{
  "dataset": "patchworks of several textures",
  "tokenizer": "word",
  "text_encoder_layers": 12,
  "text_encoder_activation": "squared_relu",
  "text_encoder_mlp_ratio": 4,
  "text_encoder_fused_qkv": true,
  "grad_clip": 3.0,
  "steps": 6000
}
Rows from block 5 of the text encoder of a small contrastive image-text model, named by matrix and row number. Rows with one number belong to one neuron. Each number is 200 + 20 x the weight over its row's rms, rounded and kept within 0 to 999. All counts start at 0. After the name is the row's rms in percent of the matrix's.
Before each neuron's rows are labels from the 100 texts, of 14848, where the neuron reaches its highest value: "fires on" is the input token at the peak. Only what is clearly more common there than usual is listed. The data: patchworks of several textures. In brackets: how many of the 100.
# fc1: MLP up (text_encoder.blocks.5.mlp.fc1.weight, 768x192), inputs 64-127
# fc2: MLP down (text_encoder.blocks.5.mlp.fc2.weight, 192x768, transposed), outputs 64-127

fires on: "looped" (100)
fc1.552,089,204,217,195,193,212,170,188,184,182,181,185,194,221,177,164,179,207,173,193,203,178,202,213,214,189,193,202,190,228,233,198,188,182,197,229,228,221,235,214,205,202,186,248,190,208,188,231,220,161,183,219,219,216,197,189,192,198,216,163,220,205,229,234,181
fc2.552,053,197,193,175,235,197,144,202,213,198,199,242,166,179,174,205,215,206,184,194,172,180,212,184,207,162,178,199,231,209,224,165,226,200,178,207,193,197,204,199,202,201,172,183,194,187,220,196,164,187,218,221,174,199,235,189,193,201,203,207,193,207,217,204,174

fires on: "and" (100)
fc1.524,153,176,194,220,197,194,178,184,204,185,187,180,225,202,191,177,189,207,197,183,166,215,205,231,209,254,197,214,159,208,194,180,211,178,173,218,197,197,195,190,172,205,195,215,209,234,194,225,217,228,197,213,185,212,180,192,197,188,233,234,224,211,209,229,190
fc2.524,184,181,213,219,161,204,215,187,221,153,220,176,226,179,186,215,197,210,183,191,210,173,185,210,225,196,167,207,212,169,188,173,203,194,197,174,200,223,160,167,172,166,170,190,227,221,197,226,196,184,197,245,218,226,203,199,213,208,207,206,200,196,191,225,224

fires on: "crosshatched" (100)
fc1.654,147,192,250,187,193,212,195,190,223,224,199,195,215,193,239,194,194,207,243,200,201,170,200,174,186,173,203,232,215,203,219,177,224,216,190,210,189,210,265,178,195,196,177,174,217,215,224,213,222,187,206,205,198,200,212,221,209,210,189,202,198,179,201,224,178
fc2.654,205,203,239,191,216,197,166,189,220,229,214,198,181,180,220,168,193,214,228,187,177,217,206,198,176,214,204,199,198,185,211,182,221,217,170,192,194,165,217,159,203,199,162,205,220,204,219,232,198,198,217,210,208,174,210,245,219,208,205,186,176,191,198,228,170

fires on: "dotted" (100)
fc1.285,089,228,241,226,166,227,168,191,162,183,197,215,221,219,187,217,198,206,179,164,207,185,205,239,217,243,196,219,222,195,203,184,177,209,212,204,186,188,231,170,184,220,223,210,201,236,200,201,209,207,172,207,211,190,164,220,184,215,166,224,193,191,220,200,164
fc2.285,067,185,183,186,188,244,177,194,164,202,212,199,190,226,199,218,136,187,229,188,226,221,189,193,208,171,197,185,192,205,212,230,185,252,198,194,196,177,166,173,168,195,226,204,202,173,195,188,189,214,177,163,208,228,203,201,197,211,235,193,217,182,181,198,210

fires on: "dotted" (100)
fc1.637,094,215,193,204,204,221,165,186,176,225,191,214,222,180,182,178,216,174,185,171,210,188,180,179,238,218,211,217,191,205,168,213,175,219,228,186,217,195,255,224,204,199,218,169,198,195,190,186,184,202,212,201,190,212,207,224,206,219,237,175,199,172,188,226,172
fc2.637,110,176,178,190,190,211,193,195,150,206,217,206,212,226,208,224,159,176,211,182,214,226,192,195,224,191,208,207,192,190,203,201,179,240,206,195,201,192,163,177,142,185,231,214,211,201,191,191,201,215,141,179,210,245,214,207,189,216,218,206,193,187,190,195,203

fires on: "looped" (100)
fc1.717,083,203,203,215,190,179,203,229,193,213,191,180,185,190,174,227,205,186,217,210,194,189,190,179,180,183,241,189,178,211,216,167,215,205,183,195,190,193,249,193,192,177,230,189,231,228,195,169,218,162,168,196,186,195,186,220,232,201,241,177,201,206,237,173,186
fc2.717,031,199,224,177,223,223,171,178,225,174,225,234,203,179,196,198,198,236,185,197,186,220,190,190,184,165,168,209,242,194,208,176,207,184,206,183,186,182,188,187,188,164,181,171,201,177,224,203,174,215,201,228,189,197,198,199,190,215,183,185,201,218,204,248,162

fires on: "rays" (100)
fc1.324,088,200,232,238,222,203,168,220,194,229,205,210,227,194,186,221,210,210,182,210,234,203,176,183,189,221,203,218,175,203,191,166,200,181,218,227,218,223,211,231,175,190,173,170,227,223,228,207,169,214,211,178,214,230,211,195,220,225,198,203,181,176,209,205,176
fc2.324,031,205,158,234,180,211,213,228,194,166,204,192,209,204,193,181,185,179,205,229,183,175,201,200,217,187,192,180,214,186,205,271,193,177,192,170,199,182,168,194,182,215,211,201,175,187,221,194,218,204,196,187,204,215,199,231,209,212,248,207,195,202,165,207,201

fires on: "dotted" (54); "plain" (46)
fc1.487,089,188,191,222,183,180,202,188,169,190,217,214,235,193,202,207,218,172,220,237,215,183,191,176,234,222,189,197,217,162,190,154,215,213,206,207,230,222,224,211,167,245,211,215,191,205,176,183,200,229,203,219,193,183,227,178,211,208,229,199,191,202,228,198,182
fc2.487,040,204,227,202,179,216,216,203,200,217,203,148,183,191,184,182,187,211,221,190,196,211,207,212,192,204,212,207,238,200,188,211,218,172,193,174,195,185,214,187,210,170,178,174,194,183,181,197,207,209,194,228,239,206,204,191,209,218,171,165,211,171,206,216,218

fires on: "woven" (100)
fc1.182,098,190,210,196,213,203,186,175,195,212,185,210,188,202,198,206,178,224,212,201,217,188,206,196,237,247,205,181,219,175,183,194,229,218,172,195,213,199,214,212,182,225,227,175,220,198,187,225,193,212,195,201,222,202,199,180,188,214,204,173,200,230,184,193,200
fc2.182,110,168,212,222,208,194,156,197,217,208,194,181,179,175,188,225,205,199,236,186,176,202,183,201,233,184,207,185,215,198,187,210,197,211,147,188,186,173,205,210,208,187,193,189,192,194,208,204,186,204,198,209,196,205,158,175,195,196,190,188,217,192,186,183,220

fires on: "looped" (100)
fc1.122,099,205,176,198,166,182,196,177,208,220,177,192,190,198,199,220,228,197,212,220,188,190,191,180,207,191,197,218,225,229,224,184,163,168,195,225,173,194,197,184,167,198,221,221,172,225,167,203,165,189,194,232,162,181,193,174,197,176,239,217,176,225,224,203,200
fc2.122,112,190,214,175,226,175,150,201,210,213,213,234,161,188,177,202,226,226,186,191,178,202,213,198,209,181,192,194,236,201,229,159,232,194,172,207,186,188,215,196,193,181,163,200,204,193,222,215,161,185,203,219,171,194,212,204,201,212,212,197,185,206,212,219,162

fires on: "rays" (74); "<end>" (26)
fc1.259,099,209,179,190,227,202,210,167,221,235,205,228,200,210,216,221,219,177,206,195,179,184,193,235,212,232,201,219,221,193,203,178,169,196,187,215,215,180,233,196,191,219,193,240,179,232,178,177,202,191,187,186,208,197,219,213,219,206,232,178,188,201,248,216,194
fc2.259,060,193,225,219,183,176,208,203,208,201,231,148,220,182,181,211,188,218,170,203,207,161,190,183,227,183,173,200,194,193,177,184,210,186,194,204,202,189,171,192,172,171,163,203,206,203,216,236,236,216,174,214,215,237,178,205,211,190,202,223,168,200,207,204,213

fires on: "mosaic" (100)
fc1.133,084,187,196,172,214,166,182,226,201,204,221,185,190,181,220,195,189,181,172,188,196,189,222,220,234,229,246,196,189,194,187,221,193,227,196,204,232,207,255,191,170,219,184,232,195,198,201,191,203,210,210,222,171,167,235,202,205,177,240,191,171,194,196,214,149
fc2.133,030,203,183,199,188,211,200,191,216,196,186,176,207,180,175,174,195,222,189,206,174,217,183,203,203,172,207,188,197,200,211,209,182,212,195,186,197,174,199,190,204,185,179,193,206,205,195,197,204,204,194,207,218,223,209,212,205,208,196,186,186,222,218,190,236

fires on: "wavy" (100)
fc1.89,085,233,254,219,199,205,175,222,203,204,172,208,225,173,190,238,224,224,210,186,214,234,212,227,195,180,232,200,222,215,218,184,234,207,207,211,226,194,212,196,220,215,179,170,199,236,168,169,172,219,178,194,227,189,235,222,184,219,216,212,186,205,232,175,196
fc2.89,025,167,187,164,178,189,186,167,194,178,177,220,196,173,200,188,179,182,225,196,202,176,176,228,179,223,199,189,210,209,221,214,207,192,213,183,172,154,188,202,188,203,193,191,206,166,194,194,222,198,224,215,199,213,181,180,200,181,187,198,214,235,244,202,166

fires on: "furry" (100)
fc1.593,087,210,236,174,211,211,181,188,198,224,209,201,200,194,224,241,189,193,217,161,182,219,175,231,173,197,222,176,176,214,191,196,207,220,210,177,226,200,253,194,199,215,218,237,177,199,165,172,162,188,198,215,210,167,189,203,216,209,186,174,201,199,240,216,197
fc2.593,027,166,189,178,207,245,180,215,183,183,181,179,171,190,195,222,229,168,172,216,207,172,209,165,177,217,166,192,214,198,224,223,188,178,200,216,178,175,192,235,183,211,167,187,196,162,214,233,210,215,217,200,200,171,216,217,206,199,172,182,209,191,206,209,169

fires on: "dotted" (100)
fc1.275,091,201,237,221,222,198,189,213,179,181,186,187,175,207,197,200,178,202,220,170,196,170,220,233,229,208,241,211,183,212,226,195,189,230,208,196,200,180,200,187,165,224,191,215,215,242,227,225,210,199,169,203,188,209,166,184,220,224,207,180,171,174,222,213,171
fc2.275,049,181,198,212,157,239,180,172,157,200,217,201,197,232,213,206,159,177,209,176,224,253,196,206,196,175,187,191,200,219,193,196,187,241,179,189,201,191,175,175,168,203,225,211,177,187,197,192,196,207,183,160,210,215,201,191,203,207,217,208,203,173,186,189,204

fires on: "crosshatched" (100)
fc1.40,088,195,207,215,176,205,236,219,186,190,197,180,214,180,185,176,189,171,191,197,195,213,195,208,204,206,176,221,201,208,198,210,171,230,199,177,219,205,218,171,217,184,226,244,186,193,231,234,159,188,169,216,227,169,236,174,187,193,170,207,180,195,222,200,170
fc2.40,030,219,250,198,197,199,158,187,207,218,207,183,180,187,211,184,194,227,210,196,179,234,209,203,187,228,225,203,210,215,192,194,214,212,166,218,189,166,209,201,226,168,146,205,173,189,181,228,193,189,199,210,219,174,200,218,210,207,181,174,192,158,205,186,195

fires on: "furry" (100)
fc1.282,098,187,244,176,194,196,194,192,164,194,173,224,198,211,187,184,215,194,201,224,200,171,178,210,206,193,203,215,201,180,164,209,165,223,191,197,191,184,247,208,175,222,214,183,187,239,185,228,175,182,193,222,238,209,179,162,178,228,223,163,192,176,214,224,195
fc2.282,065,194,210,207,228,222,183,200,207,204,178,201,214,195,183,213,230,205,178,197,179,196,220,203,199,202,182,222,211,159,178,189,210,190,197,187,196,189,198,184,182,184,121,204,217,189,177,218,212,202,165,219,187,222,224,208,216,244,173,224,211,209,219,199,203

fires on: "woven" (100)
fc1.190,119,177,189,203,194,150,180,207,213,222,184,209,193,203,207,192,200,182,220,191,216,171,198,173,246,239,217,192,212,187,206,195,179,196,169,189,216,221,224,206,205,179,196,198,207,193,189,217,202,190,201,202,208,221,185,187,205,188,198,174,205,204,186,187,200
fc2.190,183,167,214,232,209,192,160,200,223,206,198,186,178,192,186,217,210,206,226,189,174,203,181,202,231,204,202,184,215,197,189,213,205,212,145,195,191,177,206,208,210,178,203,198,203,196,210,199,186,203,194,207,188,206,165,182,193,201,188,181,221,194,180,190,219

fires on: "and" (100)
fc1.506,172,183,181,234,170,208,173,198,208,183,186,200,249,186,204,204,191,223,188,166,188,230,208,212,203,258,195,190,153,191,174,188,215,196,182,217,185,187,186,190,167,221,194,191,187,214,207,227,217,239,210,198,209,208,176,191,171,156,238,219,201,213,199,204,193
fc2.506,218,178,224,211,153,199,203,177,220,157,213,192,223,187,208,212,183,222,180,189,214,185,190,206,239,196,157,209,210,168,196,177,201,201,168,197,202,219,168,175,182,165,179,188,219,222,185,219,180,190,193,233,220,235,184,201,212,203,224,205,191,188,199,222,211

fires on: "looped" (100)
fc1.79,099,229,184,211,211,172,202,194,166,177,189,199,181,231,189,195,162,203,201,209,210,181,229,199,199,212,221,212,238,209,234,179,179,207,175,183,216,196,189,203,203,229,197,193,168,221,219,198,168,196,217,201,162,225,227,152,225,166,210,169,215,215,234,193,179
fc2.79,119,185,206,170,238,180,154,193,218,211,205,239,169,188,173,210,234,222,188,181,182,199,209,202,205,173,185,202,243,208,226,152,223,202,182,201,167,198,206,192,191,186,179,194,202,183,222,209,153,185,213,221,166,188,218,203,191,219,207,197,190,205,212,213,175

fires on: "and" (100)
fc1.517,189,173,213,227,174,217,189,196,208,215,184,182,242,207,182,190,185,209,200,147,179,216,208,216,197,249,203,201,159,181,179,169,207,196,170,231,185,182,213,212,181,196,187,203,195,227,210,208,199,237,198,186,198,218,169,187,187,174,248,218,214,205,222,233,188
fc2.517,234,184,210,217,161,195,212,178,215,163,218,175,229,173,198,208,196,208,180,197,214,164,181,205,217,185,179,205,213,161,193,175,210,199,183,174,201,214,169,168,174,177,160,195,233,231,200,225,206,182,206,241,224,237,201,212,219,200,199,202,192,195,194,228,211

fires on: "mosaic" (100)
fc1.691,086,251,193,221,170,193,174,227,197,186,219,221,252,200,183,177,187,191,201,192,205,181,175,206,212,226,208,191,229,219,205,161,201,223,233,200,187,212,265,221,190,226,196,166,224,209,219,213,188,203,215,189,200,176,181,187,229,187,223,203,228,202,195,192,200
fc2.691,043,190,199,187,208,213,177,167,163,210,199,186,179,207,208,206,153,181,215,200,191,181,190,195,197,179,216,186,194,208,216,210,204,230,183,184,204,210,168,173,205,192,224,210,201,168,188,208,221,206,182,178,231,207,197,193,213,208,221,197,217,165,208,192,179

fires on: "rays" (60); "plain" (37)
fc1.77,095,182,235,183,196,187,231,200,205,219,218,195,200,188,221,173,217,218,189,170,199,195,178,189,223,210,190,192,203,238,176,215,194,190,230,185,201,244,245,197,193,223,178,190,236,203,190,214,205,185,222,207,182,225,170,216,229,169,208,190,170,179,183,227,177
fc2.77,050,185,154,173,240,192,188,221,195,142,193,184,209,184,172,202,204,170,195,198,200,185,182,190,188,182,170,202,178,201,208,188,203,199,224,192,191,173,187,229,180,225,177,163,192,177,196,187,228,216,193,175,186,198,218,201,173,218,205,246,210,210,222,178,184

fires on: "crosshatched" (100)
fc1.347,089,202,232,218,205,179,209,185,215,220,221,218,190,212,209,181,232,177,215,233,238,233,222,194,188,240,215,217,207,166,196,221,209,176,218,195,212,185,181,231,187,190,219,207,207,220,175,174,178,203,217,172,198,204,174,189,210,203,193,214,195,172,231,204,177
fc2.347,055,217,226,209,214,182,163,203,216,184,209,194,176,199,196,165,195,209,202,181,171,228,205,196,185,190,212,199,205,220,214,170,212,232,170,176,183,176,203,172,179,187,168,180,215,188,233,197,186,207,207,221,223,190,218,244,205,213,189,180,172,205,203,209,199

fires on: "crosshatched" (100)
fc1.173,098,188,230,232,180,184,191,184,215,217,179,214,208,221,231,177,189,211,220,171,174,163,184,184,176,186,211,230,221,201,182,179,202,188,185,186,188,193,230,185,175,213,217,163,174,203,227,211,214,197,174,212,179,203,185,153,187,223,227,194,178,175,225,231,174
fc2.173,132,208,238,196,217,202,168,193,223,223,213,199,178,176,223,170,197,214,222,189,175,222,208,197,175,217,208,193,195,182,213,189,221,220,169,187,194,168,218,163,198,193,158,204,222,201,221,228,195,198,212,213,207,176,208,240,218,207,208,184,182,187,198,222,169

fires on: "rays" (100)
fc1.755,086,195,225,182,210,214,212,225,227,194,204,199,228,237,220,231,195,221,219,199,205,201,233,197,188,181,221,184,183,235,187,184,179,231,193,178,201,217,215,203,195,175,217,232,212,204,226,189,171,221,171,207,205,179,231,202,171,173,216,199,206,214,235,201,173
fc2.755,040,202,191,221,218,164,197,234,187,166,170,172,215,188,199,177,208,206,197,219,161,216,188,190,184,200,201,154,194,195,207,235,189,172,206,205,190,181,218,223,180,219,185,226,192,203,239,218,211,198,190,163,223,207,230,219,209,185,243,224,192,198,174,189,208

fires on: "furry" (91); "plain" (9)
fc1.353,087,213,253,181,187,177,199,180,223,215,175,185,191,184,214,200,169,186,202,207,218,237,177,217,191,212,200,217,204,188,238,210,183,213,194,187,190,207,204,203,169,177,195,221,209,234,177,188,205,210,231,211,190,179,212,219,180,173,212,175,178,224,204,195,187
fc2.353,023,189,178,194,190,231,211,212,168,225,181,194,180,208,180,195,224,177,222,223,238,133,224,170,203,197,188,194,201,197,206,237,170,168,204,159,206,199,170,204,227,204,233,194,199,185,200,179,220,199,194,179,211,187,242,217,217,208,195,194,196,217,212,163,200

fires on: "mosaic" (100)
fc1.366,104,182,205,211,202,194,206,200,196,184,211,207,214,198,205,192,173,213,188,221,229,192,210,186,182,231,194,178,193,222,206,165,191,195,235,200,191,192,213,189,206,173,171,185,233,199,199,180,186,229,171,209,175,184,214,198,230,176,184,154,235,182,206,229,185
fc2.366,151,216,221,207,220,223,227,203,206,169,165,186,209,222,199,202,204,196,153,245,193,196,231,184,179,171,191,208,222,175,186,168,196,236,216,214,165,210,203,199,186,211,191,177,206,184,155,177,210,208,203,173,183,201,214,174,192,210,180,183,190,185,201,183,168

fires on: "and" (100)
fc1.211,162,192,215,215,171,201,169,202,226,208,197,198,237,188,211,198,194,214,184,175,212,204,218,210,227,249,197,206,157,194,184,187,210,199,195,241,198,192,189,191,194,205,183,207,186,224,190,242,186,244,193,210,215,206,164,192,181,162,229,226,216,221,221,231,168
fc2.211,194,175,209,215,164,197,203,172,207,159,225,184,207,171,189,211,198,202,189,197,218,139,182,198,225,179,180,199,217,170,194,187,197,199,187,183,212,215,164,168,184,172,176,196,228,226,204,226,207,183,206,244,219,232,194,214,219,203,190,200,189,192,189,219,209

fires on: "wavy" (80); "grid" (18)
fc1.482,084,221,200,185,218,232,220,182,178,213,184,193,191,216,224,207,215,218,218,227,206,186,193,183,241,236,186,222,196,198,222,143,194,214,181,194,229,197,195,182,227,217,221,200,188,222,230,191,219,173,194,183,216,224,229,171,180,203,205,181,202,206,182,197,176
fc2.482,025,216,236,225,171,225,185,193,207,189,187,207,213,188,216,204,175,239,191,195,199,243,173,201,193,177,152,217,212,210,242,192,218,217,181,178,198,216,187,215,179,187,184,178,165,195,187,217,199,203,185,194,207,203,209,205,228,200,225,223,182,191,209,220,205

fires on: "furry" (100)
fc1.243,092,198,222,207,212,201,215,224,178,214,197,190,217,190,219,175,188,214,171,227,189,219,177,205,174,228,226,217,232,219,212,177,194,233,170,181,236,197,195,185,220,172,237,210,197,197,219,217,166,180,154,218,206,190,207,170,236,165,179,197,217,208,212,207,200
fc2.243,024,196,201,202,197,202,178,208,194,190,211,177,198,213,198,209,234,206,181,191,221,177,198,193,217,222,202,190,229,195,209,226,215,165,211,161,189,206,161,210,195,187,148,175,145,158,177,227,196,209,201,209,200,206,205,200,222,213,235,214,206,218,209,192,230

fires on: "wavy" (100)
fc1.236,079,231,220,179,186,213,222,224,171,177,196,184,196,184,192,209,228,192,223,208,219,218,206,188,188,245,240,193,219,199,200,211,202,221,225,184,206,221,222,224,231,194,188,167,212,171,225,233,195,231,175,192,174,189,200,220,166,183,168,179,190,186,203,210,179
fc2.236,023,194,170,219,159,193,196,195,190,189,171,198,187,205,178,210,223,147,203,202,184,164,218,222,220,213,191,196,203,221,179,214,207,178,204,215,199,191,224,222,218,208,245,199,189,204,186,177,203,197,182,170,196,207,198,192,208,208,160,198,218,173,185,194,173

fires on: "crosshatched" (99)
fc1.578,087,189,218,196,172,169,177,173,167,222,175,212,196,198,213,203,171,175,205,168,204,222,173,189,214,194,199,208,198,215,201,202,212,210,204,176,254,184,215,193,185,222,203,224,228,194,212,181,181,167,183,237,197,219,234,208,212,188,213,199,182,234,213,188,191
fc2.578,032,184,171,180,227,196,169,200,205,210,214,218,191,192,170,237,208,213,162,219,197,169,162,208,170,208,208,208,226,205,187,215,219,194,155,208,169,189,182,176,189,195,195,203,233,181,191,194,206,208,208,207,190,194,217,213,189,186,175,189,195,195,217,203,148

fires on: "dotted" (100)
fc1.36,100,204,191,191,169,194,187,203,195,204,194,203,206,171,211,169,218,184,210,225,203,201,190,224,232,215,226,214,229,224,185,221,209,247,190,244,227,194,211,187,170,203,186,208,214,205,201,185,176,227,199,191,176,204,206,193,203,201,214,178,184,198,218,222,184
fc2.36,088,184,182,198,200,213,192,205,141,195,213,197,190,221,208,216,147,176,217,186,214,225,180,177,209,187,200,188,185,216,205,222,186,232,213,186,204,196,160,188,162,194,232,209,191,190,193,185,211,211,169,169,220,226,209,203,179,220,223,213,212,193,185,195,200

fires on: "crosshatched" (100)
fc1.665,083,191,193,175,174,226,215,168,228,242,191,175,193,191,213,175,161,224,195,240,197,206,185,207,190,225,247,195,214,165,201,188,215,195,219,204,223,192,191,201,205,224,188,170,179,240,218,176,203,173,185,190,213,186,176,162,192,206,179,186,178,223,222,235,188
fc2.665,025,203,248,244,194,191,171,220,185,230,225,169,209,184,190,183,196,219,215,178,176,208,200,199,150,205,222,171,252,212,182,219,217,206,157,189,176,201,200,194,204,194,151,198,163,159,196,180,187,208,214,225,224,186,183,218,189,244,211,195,170,199,205,189,179

fires on: "looped" (100)
fc1.62,150,211,211,188,210,188,173,187,159,182,212,215,197,230,196,193,191,188,186,205,181,191,208,224,222,208,224,176,227,225,253,165,201,183,191,211,203,216,195,206,170,228,177,207,178,210,196,218,155,167,206,223,170,185,221,177,197,203,231,183,171,205,249,184,192
fc2.62,206,182,201,174,226,180,151,196,217,206,206,240,165,187,173,207,235,225,183,178,187,195,205,203,203,179,186,200,231,210,229,151,223,202,179,205,172,202,203,190,191,192,177,192,201,190,222,207,152,187,214,226,164,194,222,200,190,208,206,200,196,201,213,208,179

fires on: "furry" (64); "checkered" (36)
fc1.363,087,204,197,176,202,189,189,197,175,203,164,228,195,183,219,189,206,220,188,192,223,224,189,238,195,221,197,197,233,180,212,185,224,217,217,227,226,174,202,224,170,230,190,188,185,233,231,218,220,181,218,171,235,199,199,187,176,192,193,197,185,159,213,181,200
fc2.363,029,194,216,212,152,253,192,202,199,216,213,158,188,260,195,194,164,212,210,182,218,201,194,194,201,179,172,176,196,195,203,182,194,185,206,189,187,188,186,197,198,168,206,205,148,156,187,203,164,222,208,172,166,201,196,182,201,190,201,215,209,190,179,205,233

fires on: "and" (100)
fc1.87,099,195,216,202,209,184,196,187,247,200,202,197,209,223,211,198,192,191,210,177,203,216,207,220,225,235,196,207,182,194,146,208,185,201,203,204,197,180,193,186,187,193,206,196,207,227,215,210,175,183,208,197,214,215,184,194,176,148,242,187,197,223,215,208,185
fc2.87,072,174,204,197,172,207,208,203,226,189,212,165,211,198,204,245,175,210,191,201,216,174,175,192,230,195,149,222,206,202,207,204,204,192,214,178,201,193,177,181,165,168,185,186,216,196,200,209,209,193,184,241,197,225,186,187,203,218,215,212,188,215,226,230,218

fires on: "wavy" (100)
fc1.78,092,231,198,189,205,184,179,161,203,217,175,230,210,232,177,190,183,215,175,202,220,217,222,191,212,222,210,180,211,225,202,214,183,206,199,203,220,209,218,213,183,205,228,207,192,250,182,235,213,194,203,209,179,207,221,179,189,194,227,203,229,223,245,200,219
fc2.78,040,189,181,228,165,212,215,221,194,183,200,201,172,236,190,186,214,207,219,203,223,161,208,178,188,230,161,183,188,252,216,215,161,202,220,175,200,224,192,183,206,187,181,178,143,183,222,197,182,164,181,198,195,188,243,218,202,226,186,182,205,205,168,192,186

fires on: "and" (85)
fc1.289,149,175,218,241,161,200,221,223,182,184,203,165,212,203,196,193,200,230,183,203,208,200,205,217,241,233,216,204,183,195,182,177,227,187,207,217,176,210,224,210,216,211,181,203,194,244,240,234,176,221,204,191,194,201,195,224,233,172,212,212,206,185,186,222,214
fc2.289,169,224,221,234,173,181,233,210,177,160,240,169,225,203,208,184,209,208,178,221,205,179,168,187,183,176,202,180,228,170,190,185,232,197,181,161,185,197,174,185,184,197,148,174,200,223,210,222,201,153,200,193,232,199,204,191,208,195,186,202,183,196,174,210,172

fires on: "wavy" (91); "crosshatched" (9)
fc1.696,093,232,229,204,216,187,225,177,165,179,197,215,207,220,172,211,181,219,227,175,194,187,187,192,182,227,214,228,174,236,222,206,200,174,223,180,204,230,209,198,181,184,194,218,195,242,206,190,194,185,220,207,178,163,201,199,216,178,184,217,228,215,232,204,174
fc2.696,032,181,229,198,240,223,186,188,223,174,203,196,201,191,186,178,197,203,194,212,179,202,189,171,205,180,202,193,221,182,189,189,213,169,215,178,199,172,226,193,227,172,182,142,204,160,205,205,198,207,220,235,189,207,183,245,206,233,207,181,194,195,196,231,207

fires on: "and" (100)
fc1.372,153,201,203,237,185,209,168,182,219,207,204,209,228,190,180,182,190,232,180,172,199,223,197,208,228,262,210,218,169,200,170,191,217,205,178,220,195,219,233,208,167,196,178,207,203,227,205,211,210,226,210,196,214,194,185,201,190,152,236,206,205,198,202,223,185
fc2.372,178,167,214,210,153,207,213,179,209,152,225,188,230,190,191,240,191,199,182,192,223,173,176,201,215,182,182,207,220,168,202,187,191,192,175,176,205,217,156,172,165,168,174,194,229,220,191,214,205,178,191,238,207,235,212,216,214,212,201,205,174,195,193,210,213

fires on: "woven" (100)
fc1.158,102,171,204,175,219,200,179,188,188,178,221,192,219,223,188,225,229,198,198,216,222,187,179,208,236,235,214,175,212,199,188,218,218,224,193,208,207,212,196,197,184,220,220,215,231,190,217,220,174,205,218,196,200,222,203,188,219,194,225,216,220,193,203,221,195
fc2.158,144,171,214,228,211,192,157,199,220,212,199,182,179,191,187,217,210,207,232,188,173,202,178,199,234,199,209,182,213,199,188,210,207,208,144,193,192,176,207,210,210,177,203,198,201,191,213,195,181,201,195,207,190,208,165,178,194,200,189,179,219,194,180,188,224

fires on: "furry" (91); "studded" (9)
fc1.539,086,242,193,229,226,206,192,202,188,235,163,230,202,210,186,185,170,187,211,200,211,180,216,202,188,229,234,197,190,192,183,201,227,232,208,236,195,202,248,209,214,202,176,202,204,216,193,207,186,165,174,231,169,189,180,213,170,168,194,180,193,197,200,238,204
fc2.539,031,189,191,187,193,184,187,206,178,183,186,196,189,198,195,206,229,209,208,219,205,170,193,187,197,174,170,179,219,189,200,220,155,164,177,176,215,169,220,192,257,182,195,222,194,191,207,200,194,196,194,203,200,212,223,224,215,209,161,191,174,191,216,167,185

fires on: "wavy" (100)
fc1.701,084,197,220,196,210,199,201,202,208,179,193,199,205,188,222,177,184,208,188,210,173,225,171,168,199,196,187,208,181,205,206,165,171,194,196,183,186,204,216,225,190,165,227,243,196,216,224,206,196,191,151,243,215,216,199,186,204,187,211,165,202,196,185,180,166
fc2.701,030,187,195,218,193,258,206,199,197,208,188,199,164,218,183,235,221,208,195,208,202,164,210,202,159,219,200,211,215,162,201,228,194,203,183,193,179,180,165,203,177,187,148,174,177,146,199,209,219,205,195,189,179,216,215,215,201,226,202,206,210,228,196,201,202

fires on: "crosshatched" (100)
fc1.540,088,217,199,188,181,211,215,229,202,220,178,235,234,170,187,195,198,191,222,206,192,174,214,193,191,204,227,195,185,188,196,206,224,231,233,203,180,217,206,197,212,187,185,186,203,234,178,180,168,180,187,213,203,174,217,202,235,178,178,164,171,218,183,204,202
fc2.540,021,191,170,194,237,220,200,183,197,163,214,241,188,182,226,230,174,180,196,211,193,175,207,189,217,198,225,190,233,205,245,186,180,156,191,170,202,202,194,181,196,205,207,174,195,188,206,179,222,190,217,229,211,192,227,197,190,224,201,204,189,182,227,158,178